Rows from block 9 of a small image classifier, named by matrix and row number. Rows with one number belong to one neuron. Each number is 50 + 10 x the weight over its row's rms, rounded and kept within 0 to 99. All counts start at 0.
After each neuron's rows are labels from the 100 images, of 14848, where the neuron reaches its highest value: "top examples" is what is common among them. Only what is clearly more common there than usual is listed. The data: dashed paths with two dots that lie on the same path or on different ones. In brackets: how many of the 100, against the usual share in percent.
# fc1: MLP up (model.blocks.9.mlp.fc1.weight, 512x256), inputs 86-171
# fc2: MLP down (model.blocks.9.mlp.fc2.weight, 256x512, transposed), outputs 86-171

fc1.158:46 41 43 52 24 68 54 52 37 37 44 60 48 43 58 48 50 62 47 36 52 40 36 49 39 40 50 69 26 61 54 52 58 37 54 45 53 54 54 55 52 51 53 49 55 61 62 51 41 64 69 55 65 54 32 54 43 51 47 53 34 59 50 45 51 48 56 51 57 67 65 59 46 47 68 50 34 50 44 77 64 59 51 54 56 56
fc2.158:55 59 58 51 61 51 49 45 43 58 48 46 45 59 46 58 54 49 59 53 55 38 61 76 52 65 56 45 47 41 46 41 41 60 41 61 48 33 48 60 47 34 58 27 58 38 46 62 74 49 43 49 42 45 54 38 63 62 55 60 54 38 52 42 42 44 53 48 40 38 50 42 52 55 42 69 61 60 59 27 42 37 50 53 68 45
top examples: many distractors (85 vs 50.3); long paths (84 vs 33.7)

fc1.266:32 51 61 43 53 49 33 53 44 42 44 46 58 59 63 51 37 52 48 63 55 47 40 55 48 30 49 38 41 48 65 37 30 50 70 38 39 41 56 56 40 37 56 71 62 48 42 73 46 43 58 47 39 59 70 55 50 78 50 46 49 70 42 41 62 46 71 47 41 32 37 52 58 53 51 60 36 45 31 42 41 55 59 46 44 64
fc2.266:44 46 34 53 42 58 57 43 50 38 77 65 44 45 52 53 83 56 57 40 51 57 72 50 63 43 57 67 54 61 53 63 75 55 43 57 50 55 43 37 54 55 67 42 51 30 64 36 52 85 40 53 48 55 38 46 52 38 59 37 44 51 76 45 45 61 36 53 55 55 66 43 56 46 41 37 60 39 51 48 45 66 48 62 54 48
top examples: medium paths (91 vs 33.1)

fc1.330:51 52 46 51 35 61 54 37 39 49 61 33 57 42 50 44 40 53 46 54 31 52 54 58 58 52 58 32 42 56 76 32 59 42 55 57 53 57 39 50 53 56 51 35 50 39 46 46 49 40 57 24 61 67 53 46 54 44 60 50 43 66 32 54 46 49 52 57 45 50 46 58 50 54 51 65 46 35 43 66 33 54 57 47 52 64
fc2.330:58 24 58 48 63 42 32 52 53 58 54 55 68 43 66 55 42 52 59 49 56 49 47 35 41 42 23 72 36 45 50 64 46 33 54 36 50 53 47 57 58 55 48 48 49 48 64 46 41 59 56 55 33 42 48 65 41 53 35 49 59 38 47 51 55 47 56 54 53 37 38 53 56 43 50 41 38 44 60 34 45 54 52 44 57 37
top examples: medium paths (100 vs 33.1)

fc1.148:49 54 38 58 42 56 52 54 50 30 63 43 33 41 47 65 44 65 56 37 47 63 36 47 40 39 57 48 47 55 48 55 57 53 35 64 48 47 57 51 40 52 64 46 57 43 77 33 57 35 56 41 59 40 52 41 55 31 29 55 57 60 44 33 52 49 61 44 43 63 67 38 42 33 57 38 47 45 65 67 52 53 53 77 34 62
fc2.148:49 56 58 42 49 54 55 41 43 72 46 55 56 64 51 36 47 45 33 63 45 38 58 56 47 64 57 59 63 42 63 43 46 45 32 55 36 52 50 43 62 41 54 55 60 55 48 58 49 49 36 43 38 41 40 55 67 50 59 60 55 40 85 58 51 61 43 45 57 40 45 44 49 54 49 50 54 36 45 37 52 52 48 40 42 47
top examples: long paths (72 vs 33.7)

fc1.488:39 44 37 36 46 46 60 45 50 51 56 56 49 48 51 60 45 51 52 43 44 53 42 72 27 39 60 45 64 39 53 47 60 56 45 41 35 40 49 52 53 45 56 49 53 51 47 45 36 57 40 49 37 54 51 48 47 46 46 22 60 65 50 39 56 60 49 51 41 58 36 57 39 50 37 47 61 48 26 51 56 34 50 52 53 45
fc2.488:56 68 61 52 54 58 53 36 57 48 50 48 51 35 47 35 52 44 42 71 61 56 46 53 61 65 42 63 52 52 36 56 66 71 72 42 58 60 51 38 58 68 45 31 60 48 47 49 59 27 64 43 45 42 48 64 49 35 62 54 49 47 46 32 28 46 46 31 61 47 39 52 57 50 50 40 42 40 57 54 56 64 50 38 56 61
top examples: many distractors (100 vs 50.3); long paths (87 vs 33.7)

fc1.362:66 36 54 45 53 38 45 49 46 46 27 55 40 39 40 38 59 37 46 47 45 51 44 40 40 62 50 48 38 62 51 68 58 43 52 35 57 43 57 41 59 32 64 58 52 58 53 34 40 31 64 57 54 47 58 41 48 71 59 61 67 34 60 47 42 56 46 47 64 40 69 38 45 53 55 44 41 46 44 22 59 60 60 49 44 62
fc2.362:33 44 58 61 70 48 50 47 40 51 57 19 46 53 51 64 26 61 63 58 44 34 45 55 59 48 59 57 37 30 51 56 47 51 70 31 54 33 55 47 53 69 35 55 42 37 48 45 41 52 56 40 56 33 51 35 64 47 32 49 30 55 50 63 47 46 59 74 51 51 37 61 58 55 70 58 46 50 41 73 60 59 50 61 53 60
top examples: medium paths (95 vs 33.1)

fc1.458:46 45 58 52 65 53 67 47 51 47 38 61 49 51 42 43 59 52 42 47 54 39 47 40 49 43 64 50 45 34 22 54 52 65 60 53 42 60 36 37 56 43 30 45 43 71 58 29 51 42 58 61 52 40 60 34 61 49 52 58 43 51 58 30 49 58 46 44 50 55 57 55 45 49 54 38 40 55 47 46 57 36 42 56 65 33
fc2.458:54 56 58 48 54 48 40 45 46 41 55 40 44 60 63 54 44 48 52 37 44 44 47 38 66 56 40 39 40 42 51 67 46 47 53 59 41 46 54 62 30 56 50 80 49 34 29 54 30 47 54 53 36 47 28 55 36 42 55 46 44 36 48 54 37 44 46 43 48 50 44 52 55 56 49 47 52 20 29 55 61 58 44 45 47 48
top examples: medium paths (100 vs 33.1)

fc1.498:71 34 33 44 42 47 65 48 40 51 39 64 41 64 62 43 47 46 30 62 46 51 56 44 34 47 38 49 37 56 22 38 60 65 60 52 36 49 61 36 41 52 54 50 67 42 41 55 42 55 41 64 58 50 47 51 60 53 56 56 57 54 48 62 57 77 47 51 46 48 58 35 44 37 54 49 44 38 61 78 45 43 48 59 43 67
fc2.498:43 55 60 57 40 46 32 53 66 57 57 49 59 42 41 50 37 62 52 44 57 55 50 61 44 70 56 48 65 44 67 64 34 56 59 57 51 55 46 54 60 39 53 38 42 45 46 46 58 54 57 47 56 40 43 53 45 48 49 62 51 48 58 52 66 43 54 34 47 50 33 50 46 56 42 50 51 61 43 52 42 57 57 50 44 54
top examples: long paths (100 vs 33.7)

fc1.116:42 51 55 52 34 74 34 49 46 50 48 53 57 55 59 45 36 65 54 56 49 55 48 57 27 43 46 52 62 54 60 49 58 46 59 48 49 63 55 60 39 54 57 53 44 28 59 49 50 50 46 60 55 61 58 53 30 53 52 45 27 68 61 57 73 35 58 50 45 52 36 61 45 42 48 50 71 61 52 65 53 50 55 49 43 47
fc2.116:40 49 50 40 63 52 60 43 42 53 65 34 55 49 59 70 42 42 48 51 44 71 58 48 75 48 49 55 34 51 34 46 52 59 52 49 43 52 58 56 49 55 37 45 61 65 37 34 43 49 53 50 46 46 46 48 63 65 49 51 66 45 45 49 40 59 53 65 58 47 65 50 50 55 31 57 40 30 31 46 40 47 56 43 68 48
top examples: medium paths (72 vs 33.1)

fc1.82:34 49 62 46 69 62 54 52 52 53 74 38 54 47 55 43 39 44 52 51 50 36 68 36 52 54 45 48 40 52 27 54 57 58 56 48 41 54 63 49 44 57 62 43 53 64 29 56 53 41 38 43 44 41 56 56 43 43 46 35 45 68 48 65 60 43 54 50 58 51 57 47 68 47 58 69 35 64 32 47 40 64 54 33 72 44
fc2.82:46 41 30 46 48 46 38 57 61 59 38 48 60 51 50 52 43 74 51 53 55 33 52 63 28 61 51 42 41 50 71 48 60 53 63 63 49 66 59 58 38 49 42 61 51 42 39 45 34 48 58 47 47 42 35 52 50 61 46 55 52 56 56 46 38 74 60 56 57 49 35 41 37 57 64 44 43 36 51 70 59 57 51 43 53 40
top examples: medium paths (94 vs 33.1)

fc1.84:60 45 56 55 54 76 45 49 57 30 44 58 36 59 60 60 30 25 54 49 40 59 63 55 55 61 42 39 43 56 26 48 47 40 46 42 57 55 62 52 53 58 56 45 45 57 44 39 50 61 64 47 49 36 58 51 51 40 49 48 42 29 59 43 45 61 58 49 34 58 39 78 57 50 30 51 58 67 58 54 44 61 48 57 55 57
fc2.84:62 53 64 44 57 44 39 46 37 65 52 48 56 49 54 48 60 49 31 37 35 36 54 38 59 55 39 52 52 55 49 52 55 38 56 65 41 41 44 28 69 50 47 49 48 33 43 63 40 40 47 49 45 50 46 49 43 43 61 50 55 53 52 34 62 45 57 48 71 36 49 45 34 52 48 37 44 30 49 54 34 51 38 50 49 47
top examples: medium paths (89 vs 33.1)

fc1.104:47 43 39 57 35 47 43 44 46 51 47 46 39 51 67 47 65 71 62 42 45 60 65 41 58 62 54 33 54 75 64 52 48 46 55 56 72 66 55 38 51 50 61 59 46 49 47 67 46 46 48 43 59 39 49 58 56 24 48 28 50 61 51 67 41 53 65 38 60 47 40 63 47 45 31 58 63 45 38 48 52 24 53 50 61 44
fc2.104:52 48 49 48 65 49 61 48 51 49 53 69 60 44 34 47 35 39 50 64 46 50 41 61 42 33 50 53 47 49 52 57 53 68 45 34 34 40 46 56 54 43 43 36 45 71 50 43 63 33 67 64 55 66 49 36 45 52 57 65 17 51 45 40 52 41 59 48 66 51 57 44 59 57 53 43 34 45 53 38 38 67 54 45 45 49
top examples: many distractors (85 vs 50.3); medium paths (61 vs 33.1)

fc1.150:52 56 70 70 55 57 64 45 61 43 42 46 62 37 68 50 42 60 37 54 44 39 51 37 53 60 58 48 30 38 44 50 47 53 51 41 40 44 47 64 55 48 34 56 58 68 57 75 42 64 44 73 53 62 50 44 61 59 42 55 49 32 43 68 42 43 57 56 61 44 46 46 53 45 52 49 48 55 49 43 47 53 68 58 46 58
fc2.150:51 46 44 33 44 59 43 43 38 39 54 49 40 80 36 50 41 55 63 55 71 62 47 51 47 38 46 58 57 59 46 53 42 53 51 53 60 59 46 21 45 51 67 36 53 30 49 47 60 54 40 34 63 44 43 51 40 37 48 35 52 55 51 19 47 66 33 60 48 55 49 37 51 42 60 43 50 39 39 69 58 57 43 49 68 52
top examples: many distractors (86 vs 50.3)

fc1.302:54 62 68 32 39 52 46 46 72 71 44 56 59 37 62 51 46 53 55 61 42 59 48 57 36 31 54 40 60 39 45 49 56 34 51 63 51 58 61 47 50 51 60 62 47 43 53 56 48 38 47 52 51 43 70 40 48 73 54 52 45 38 62 46 37 48 44 51 52 62 51 60 42 39 42 54 62 43 52 46 47 43 45 48 44 55
fc2.302:43 50 35 53 62 53 54 60 50 46 49 28 39 59 49 65 53 53 63 24 55 57 48 52 55 49 44 49 56 38 41 50 60 78 35 40 42 36 60 23 57 24 51 51 39 57 29 33 67 53 50 40 61 51 31 50 63 38 54 43 54 63 39 52 48 58 48 34 62 63 57 55 54 51 59 50 46 33 40 61 52 55 40 23 48 60
top examples: long paths (60 vs 33.7)

fc1.311:46 50 61 57 46 60 42 32 37 46 41 37 38 52 46 57 46 59 53 62 62 48 47 33 40 45 51 28 46 61 46 38 69 62 61 45 57 52 51 51 34 52 54 50 48 58 57 74 42 44 40 47 45 53 55 57 60 64 59 55 52 40 42 52 28 54 73 62 67 48 42 46 61 63 57 48 40 47 54 55 43 52 57 52 41 45
fc2.311:46 44 40 45 59 49 46 61 69 43 37 63 53 36 65 20 41 57 50 47 39 47 39 45 49 47 56 59 48 36 54 75 43 50 48 44 54 61 37 67 40 43 48 46 64 52 31 52 68 42 42 64 56 47 39 40 33 30 66 52 35 59 50 56 57 46 48 27 44 43 50 50 44 36 49 44 52 60 52 64 55 33 34 48 56 44
top examples: long paths (90 vs 33.7)

fc1.359:43 47 39 60 41 50 48 36 48 36 50 49 50 61 50 48 42 49 46 57 43 59 66 53 63 59 71 34 45 25 43 47 37 46 49 48 68 63 42 43 43 55 58 27 39 48 57 52 36 41 33 34 67 44 57 25 69 55 66 57 51 39 56 59 57 57 47 49 55 63 36 42 50 47 68 48 51 46 51 56 60 54 40 58 49 61
fc2.359:70 66 58 48 57 51 63 62 43 65 40 48 42 54 67 53 44 54 43 55 46 60 46 46 42 48 41 60 36 71 59 49 35 53 41 41 36 47 47 56 52 37 49 58 53 46 55 54 59 43 50 70 47 39 31 59 49 41 32 33 59 66 50 49 58 45 58 63 53 50 66 55 55 45 34 47 40 45 31 52 37 50 35 45 44 58
top examples: medium paths (78 vs 33.1)

fc1.203:47 52 40 52 44 49 37 30 41 46 55 45 51 39 51 46 54 26 65 37 35 57 37 44 41 50 55 50 59 63 50 61 59 55 41 64 45 47 44 62 49 41 73 52 56 66 51 40 51 52 48 25 57 53 68 43 54 44 50 55 60 40 58 49 60 59 40 47 58 55 28 52 68 55 43 39 45 51 43 72 40 47 52 47 59 47
fc2.203:58 66 59 47 57 58 76 59 58 59 62 50 50 49 35 58 55 62 36 52 70 58 57 58 46 45 48 32 43 52 55 43 49 49 43 41 67 55 65 48 49 43 35 79 64 45 43 55 56 58 60 44 42 32 38 54 54 68 38 52 54 59 59 64 38 46 52 39 47 35 65 43 39 29 76 63 48 33 56 53 30 65 59 64 51 55
top examples: long paths (87 vs 33.7)

fc1.336:51 62 48 35 53 47 41 47 59 51 66 61 66 35 38 58 51 51 53 56 39 62 49 45 52 61 61 45 58 40 56 44 37 45 60 58 56 64 35 55 45 45 66 59 42 54 46 60 45 45 31 32 48 32 32 72 60 54 49 46 73 35 57 45 47 51 41 46 50 51 54 42 61 47 30 47 59 34 32 29 44 36 42 42 43 37
fc2.336:42 31 49 68 35 37 45 59 48 51 46 43 42 59 39 49 53 50 60 58 66 48 47 63 72 52 44 41 52 65 48 56 43 39 56 36 47 32 46 41 32 33 55 35 36 60 53 37 54 56 42 59 51 61 70 41 47 43 63 56 43 48 66 48 49 59 45 45 51 53 41 52 54 58 69 51 28 68 55 46 51 73 49 42 46 60
top examples: many distractors (79 vs 50.3); short paths (62 vs 33.2)

fc1.176:52 43 54 34 57 57 51 37 48 48 66 36 54 54 49 54 44 34 52 38 47 46 54 35 25 61 36 57 66 43 34 61 69 44 47 46 69 46 62 32 46 52 56 55 57 39 50 48 36 51 35 36 44 59 39 57 53 55 55 41 50 54 58 52 60 44 55 28 45 43 55 49 45 57 58 42 58 28 47 52 21 49 39 40 55 39
fc2.176:56 57 28 41 49 57 43 57 41 50 47 61 39 43 60 40 57 48 61 44 41 72 59 57 36 56 39 63 59 40 52 44 47 46 55 43 58 53 58 48 44 55 64 55 44 57 40 48 52 44 47 29 51 50 60 62 64 44 45 50 52 49 53 56 39 54 49 47 35 52 39 62 35 61 62 48 62 60 55 56 41 58 57 37 62 50
top examples: long paths (100 vs 33.7)

fc1.307:47 46 46 40 71 48 47 41 69 58 50 52 42 59 56 47 42 49 45 48 50 50 56 46 57 56 41 33 49 44 50 54 53 47 54 72 38 34 42 37 54 55 47 54 52 54 38 36 45 47 59 48 30 37 65 51 46 56 49 46 45 43 58 35 44 64 55 43 51 41 45 50 41 56 72 41 65 48 49 41 45 36 63 46 34 55
fc2.307:56 43 38 76 62 42 54 52 46 62 51 47 49 55 45 55 55 41 58 55 55 65 53 35 48 38 35 55 65 32 40 41 62 52 49 38 54 47 61 48 48 59 48 54 39 51 62 66 61 49 33 51 44 46 50 51 58 41 50 48 75 46 59 48 59 69 48 37 55 63 34 58 47 58 54 36 51 56 35 52 58 73 41 45 54 67
top examples: medium paths (96 vs 33.1)

fc1.54:47 51 62 51 62 58 51 61 55 51 56 76 38 34 58 53 51 48 53 53 56 77 55 48 49 52 51 71 58 60 54 66 48 62 50 40 46 53 58 49 48 42 42 68 32 58 58 64 47 65 56 62 50 41 49 61 45 32 36 45 43 21 43 31 38 65 51 56 37 54 46 56 46 49 61 49 40 47 67 50 21 47 49 50 52 71
fc2.54:63 39 38 53 37 37 30 44 57 52 52 26 34 52 54 54 34 66 59 48 43 43 59 35 57 38 50 49 57 44 48 41 62 32 57 60 46 60 57 49 75 39 56 34 68 30 48 47 50 60 49 50 44 78 55 24 51 56 67 51 40 64 58 47 61 52 63 61 52 41 32 60 53 62 62 41 52 50 65 39 67 56 46 58 58 56
top examples: medium paths (96 vs 33.1)

fc1.415:57 54 43 36 73 37 50 51 35 77 55 47 47 48 42 49 38 56 30 60 37 49 53 64 43 49 51 38 64 41 52 53 58 68 45 40 50 56 63 42 53 48 66 67 46 52 49 58 49 49 46 45 51 55 38 42 32 67 52 33 62 46 51 45 39 50 67 54 31 41 53 45 45 59 64 48 62 39 44 44 54 49 51 41 52 58
fc2.415:45 54 54 49 39 80 55 66 64 48 41 50 51 54 61 61 46 45 52 51 39 50 36 42 40 56 56 47 54 50 59 54 46 24 55 37 30 56 56 63 41 43 49 40 44 50 78 62 51 51 56 64 67 66 61 38 41 51 34 41 29 44 58 42 44 62 60 46 44 58 72 57 48 66 62 52 50 62 52 44 57 44 35 56 51 43
top examples: medium paths (74 vs 33.1)

fc1.100:28 52 64 59 45 46 36 43 44 45 37 36 52 54 55 42 51 42 55 41 38 30 48 50 54 57 32 37 56 53 49 56 68 46 34 50 51 57 53 54 35 45 43 41 38 20 62 38 46 40 41 40 47 42 34 49 61 67 44 60 29 55 54 43 39 53 49 45 28 62 39 39 51 52 61 45 44 30 32 62 44 56 51 48 53 37
fc2.100:66 45 49 39 39 57 59 53 62 58 55 77 57 51 57 63 46 53 49 44 48 52 39 41 47 52 50 51 47 31 44 40 26 39 55 63 53 57 53 55 43 49 64 62 39 59 09 63 59 73 45 56 60 59 57 55 40 31 59 52 63 50 46 61 53 60 58 64 50 36 55 60 51 35 38 58 55 63 72 65 53 42 52 44 50 62
top examples: long paths (86 vs 33.7)

fc1.1:44 56 46 48 50 52 41 53 33 36 33 51 48 41 53 46 45 50 65 66 35 43 63 44 49 43 48 63 45 62 66 71 47 52 62 59 29 63 36 47 49 56 49 22 53 59 58 49 55 61 38 83 44 43 45 51 35 42 60 48 49 46 43 65 51 42 52 52 51 47 48 61 27 55 46 46 47 46 72 58 65 52 57 37 54 62
fc2.1:49 46 40 49 40 37 65 51 61 61 65 51 50 46 57 31 48 40 57 58 55 50 30 63 42 52 56 61 52 32 51 33 39 53 40 52 60 43 60 54 52 27 51 74 46 37 47 55 43 54 47 38 51 67 50 44 50 54 47 59 56 22 59 42 53 56 46 50 57 50 45 43 65 43 40 50 46 47 43 51 41 52 33 57 37 50
top examples: long paths (99 vs 33.7)

fc1.389:67 42 45 51 53 57 53 48 52 55 54 57 40 52 52 49 47 42 35 30 69 46 51 53 46 63 45 48 47 50 34 62 52 45 51 51 27 58 55 34 42 43 49 47 59 54 47 57 61 42 51 58 59 36 33 53 62 59 58 56 44 36 50 36 56 52 53 48 61 45 43 42 31 50 44 51 57 47 59 53 58 34 45 53 57 56
fc2.389:60 60 47 30 43 45 51 56 63 61 29 45 53 50 41 55 61 56 52 62 36 62 70 47 36 44 32 49 59 50 34 47 54 36 43 60 42 47 40 51 56 42 64 46 60 43 34 51 38 45 59 49 60 43 66 51 41 41 52 65 56 42 43 48 64 51 71 54 27 67 49 47 60 39 45 44 37 43 58 34 55 49 56 53 46 26
top examples: medium paths (98 vs 33.1)

fc1.80:50 46 38 44 33 66 59 70 55 39 41 49 63 60 29 64 51 44 46 32 72 36 59 57 52 53 63 52 55 62 65 61 37 40 49 44 60 44 51 43 49 49 49 58 46 49 52 37 40 51 41 55 39 57 61 60 47 34 56 58 47 62 51 53 60 50 40 52 55 54 32 59 58 59 66 30 40 38 61 48 68 54 47 45 40 46
fc2.80:42 35 39 54 44 46 52 44 40 55 42 47 61 51 64 56 36 50 45 48 39 62 53 41 62 67 54 44 41 46 37 56 48 51 33 49 55 54 44 46 43 50 49 56 48 51 58 54 44 54 54 67 59 48 51 54 55 54 47 47 68 52 52 56 50 30 56 50 49 50 57 42 45 56 59 36 45 60 42 62 29 77 43 47 34 61
top examples: medium paths (98 vs 33.1)

fc1.245:53 48 38 55 43 48 56 50 43 52 52 39 26 62 44 67 42 42 52 46 53 42 58 46 46 45 52 42 47 36 46 44 44 54 53 41 25 66 61 60 44 40 58 45 53 53 54 38 46 43 45 56 60 47 55 51 45 69 60 54 41 46 73 48 50 45 46 55 39 31 49 47 35 52 65 50 47 51 34 76 45 59 57 76 51 52
fc2.245:51 40 48 37 28 62 46 31 56 43 55 78 49 53 41 53 38 54 37 47 54 61 46 45 36 47 54 59 47 52 52 64 62 42 44 62 42 37 24 37 44 67 72 39 52 53 53 54 52 63 46 40 54 41 61 49 52 31 49 67 23 59 54 54 57 53 52 48 62 41 48 76 44 37 36 50 38 55 58 46 56 27 57 53 38 52
top examples: long paths (94 vs 33.7)

fc1.149:59 48 47 49 58 47 37 54 55 39 56 55 28 42 45 59 48 56 62 48 54 26 41 73 69 50 47 45 46 49 44 38 58 40 57 55 49 51 43 67 59 60 41 38 61 54 43 59 52 33 50 44 52 42 46 67 62 54 56 43 45 37 64 44 42 41 54 56 62 45 54 49 58 54 49 46 37 42 44 25 50 56 42 41 49 45
fc2.149:53 51 60 54 46 45 57 45 56 53 49 61 62 41 35 49 49 43 42 42 50 71 62 42 44 53 55 53 53 55 66 68 32 34 58 55 66 52 57 35 34 34 59 47 50 60 41 38 56 56 30 41 44 44 58 47 48 50 57 41 37 43 52 54 48 59 46 49 39 54 36 41 33 37 60 60 45 62 50 44 65 48 56 37 54 47
top examples: long paths (87 vs 33.7)

fc1.348:29 36 66 32 51 56 58 61 43 35 62 46 46 34 78 46 66 59 37 57 55 46 49 71 49 52 37 58 56 63 59 56 36 47 48 63 65 49 33 36 72 43 50 57 56 55 31 56 46 28 33 36 52 60 33 50 49 46 53 27 35 50 56 43 50 47 53 43 70 54 47 49 53 45 59 57 61 17 64 51 32 26 44 39 60 54
fc2.348:70 59 36 52 44 58 52 54 47 46 53 61 46 53 44 60 49 56 45 54 46 59 42 41 76 53 39 44 53 60 53 52 59 53 31 56 58 51 46 40 35 36 50 52 56 45 50 38 59 66 57 50 43 43 53 57 56 40 48 68 63 56 56 43 40 72 46 50 59 60 56 57 41 63 52 44 44 56 43 48 71 49 59 59 45 42
top examples: long paths (88 vs 33.7)

fc1.471:60 48 66 53 52 58 60 53 39 44 48 47 38 63 42 59 31 45 75 45 43 54 50 51 39 53 50 43 41 45 56 46 42 53 54 72 46 32 42 57 51 36 72 46 51 36 40 34 60 55 62 41 36 47 62 62 62 45 53 45 44 37 51 45 52 48 47 63 54 37 23 32 71 46 62 53 58 51 49 61 51 51 35 53 49 40
fc2.471:37 51 45 64 53 50 40 39 41 49 54 47 64 56 52 47 60 51 35 64 58 43 52 45 41 53 58 54 37 63 53 66 55 58 48 44 55 67 66 57 56 56 36 58 41 56 58 43 35 38 62 56 66 59 41 53 50 41 57 32 46 61 46 45 61 39 44 47 70 59 58 74 29 61 35 46 42 56 63 56 48 37 54 67 54 58
top examples: long paths (88 vs 33.7)

fc1.180:54 34 58 56 45 62 50 51 47 56 58 72 44 51 53 48 46 62 59 65 50 61 46 45 40 55 67 44 56 59 43 52 51 43 56 41 53 80 56 36 50 37 62 60 41 53 40 57 49 69 55 54 60 67 29 54 53 47 52 58 43 34 39 35 58 59 46 37 50 52 34 50 52 46 57 52 56 45 56 35 35 53 40 58 52 64
fc2.180:49 63 58 36 71 40 51 35 28 45 42 41 50 39 58 41 54 53 43 42 36 43 31 53 60 49 35 47 37 49 78 59 55 39 56 51 39 59 40 49 62 51 40 37 56 44 46 65 60 50 57 54 52 44 67 43 54 48 56 30 63 50 41 54 52 56 64 47 48 48 46 55 42 48 60 65 33 52 52 49 35 59 43 53 50 34
top examples: medium paths (96 vs 33.1)

fc1.372:49 71 47 58 46 54 49 50 41 56 57 73 58 45 54 68 54 55 58 53 43 57 51 28 79 53 62 45 57 52 46 37 61 59 51 37 42 64 63 62 57 48 39 46 46 65 46 50 73 66 45 26 54 45 41 47 68 50 54 41 31 49 54 36 32 41 49 44 44 43 45 60 56 73 61 53 51 43 51 52 40 35 44 41 59 53
fc2.372:60 52 54 48 49 60 42 47 25 49 39 32 48 58 65 36 62 40 39 41 38 47 45 50 15 61 44 50 17 59 59 43 51 61 57 57 61 48 36 33 53 59 52 54 59 59 55 41 34 49 54 60 63 46 62 66 31 53 47 46 54 44 58 41 69 58 66 54 64 55 38 53 51 47 50 54 45 30 47 42 37 61 58 47 34 57
top examples: medium paths (61 vs 33.1)

fc1.430:33 45 41 57 51 62 46 31 42 49 31 56 32 64 45 55 63 48 64 56 48 48 56 41 43 44 57 34 44 44 40 53 56 47 55 42 52 56 51 67 25 46 59 38 54 63 53 47 51 54 47 60 52 53 55 53 56 39 41 61 44 36 23 73 57 58 67 23 44 40 42 35 49 67 45 63 47 36 45 58 63 60 64 58 51 51
fc2.430:47 42 53 51 40 44 53 56 52 64 62 49 51 41 49 55 49 69 34 58 61 58 42 41 48 47 51 64 74 52 54 61 48 46 52 46 69 43 64 68 38 45 40 32 57 55 33 56 30 48 69 44 38 35 55 52 58 46 61 63 63 60 58 40 48 61 47 55 42 65 55 67 51 39 37 48 56 58 61 43 49 62 62 48 65 46
top examples: many distractors (76 vs 50.3)

fc1.24:35 52 33 50 47 62 46 51 54 57 31 55 61 32 49 45 37 44 51 41 55 48 48 51 40 54 52 56 58 58 46 61 46 47 61 52 46 50 61 76 46 45 34 48 52 51 35 35 59 42 45 53 38 55 51 54 36 41 70 38 41 53 50 53 42 41 49 60 39 48 52 51 49 46 59 54 46 34 46 51 52 33 48 57 48 53
fc2.24:45 40 56 48 50 51 63 43 47 58 55 47 35 62 57 37 35 71 43 56 64 42 44 46 74 43 33 25 45 43 64 33 63 58 47 56 35 46 40 35 65 54 43 46 31 46 62 60 52 36 61 69 50 52 44 48 59 44 53 51 58 62 44 38 69 69 63 39 58 45 34 48 48 38 52 40 60 46 28 46 48 67 54 50 42 46
top examples: long paths (83 vs 33.7)

fc1.363:54 59 49 46 44 65 38 44 61 35 65 54 65 51 43 47 53 52 51 45 46 47 42 51 38 50 39 47 45 53 55 39 41 50 49 55 70 48 28 60 42 62 46 58 52 42 65 52 42 51 65 55 43 52 68 38 44 42 34 49 43 51 67 59 55 82 59 48 43 46 49 47 48 63 52 48 49 40 36 31 41 53 41 57 42 49
fc2.363:32 52 54 63 43 39 43 50 27 71 41 51 33 52 54 62 49 72 40 64 48 51 42 54 53 46 59 53 62 37 25 53 61 43 45 48 57 54 63 33 50 43 38 64 42 63 44 43 64 52 30 42 62 51 48 63 63 46 52 60 51 36 40 41 46 21 64 62 60 58 33 56 56 30 60 58 56 53 60 62 50 50 53 34 57 52
top examples: long paths (76 vs 33.7)

fc1.13:60 52 55 39 45 66 53 45 47 59 67 58 56 45 44 40 51 53 57 45 44 51 52 51 56 40 44 42 51 69 61 54 62 37 57 65 61 55 59 56 64 56 49 44 63 45 58 42 40 52 45 52 35 37 57 48 43 46 60 43 38 67 57 64 60 40 51 54 52 46 45 51 44 49 42 52 44 36 52 48 33 54 41 43 41 40
fc2.13:39 42 47 65 55 65 53 46 47 45 31 59 46 66 58 68 42 54 45 67 54 40 51 63 44 55 62 47 57 38 59 57 45 62 46 46 44 32 51 48 56 62 54 55 54 65 53 40 50 78 55 65 40 66 46 61 52 58 45 68 70 52 49 41 49 49 65 40 56 37 47 55 55 55 64 42 50 60 41 58 55 39 55 52 60 52
top examples: long paths (83 vs 33.7)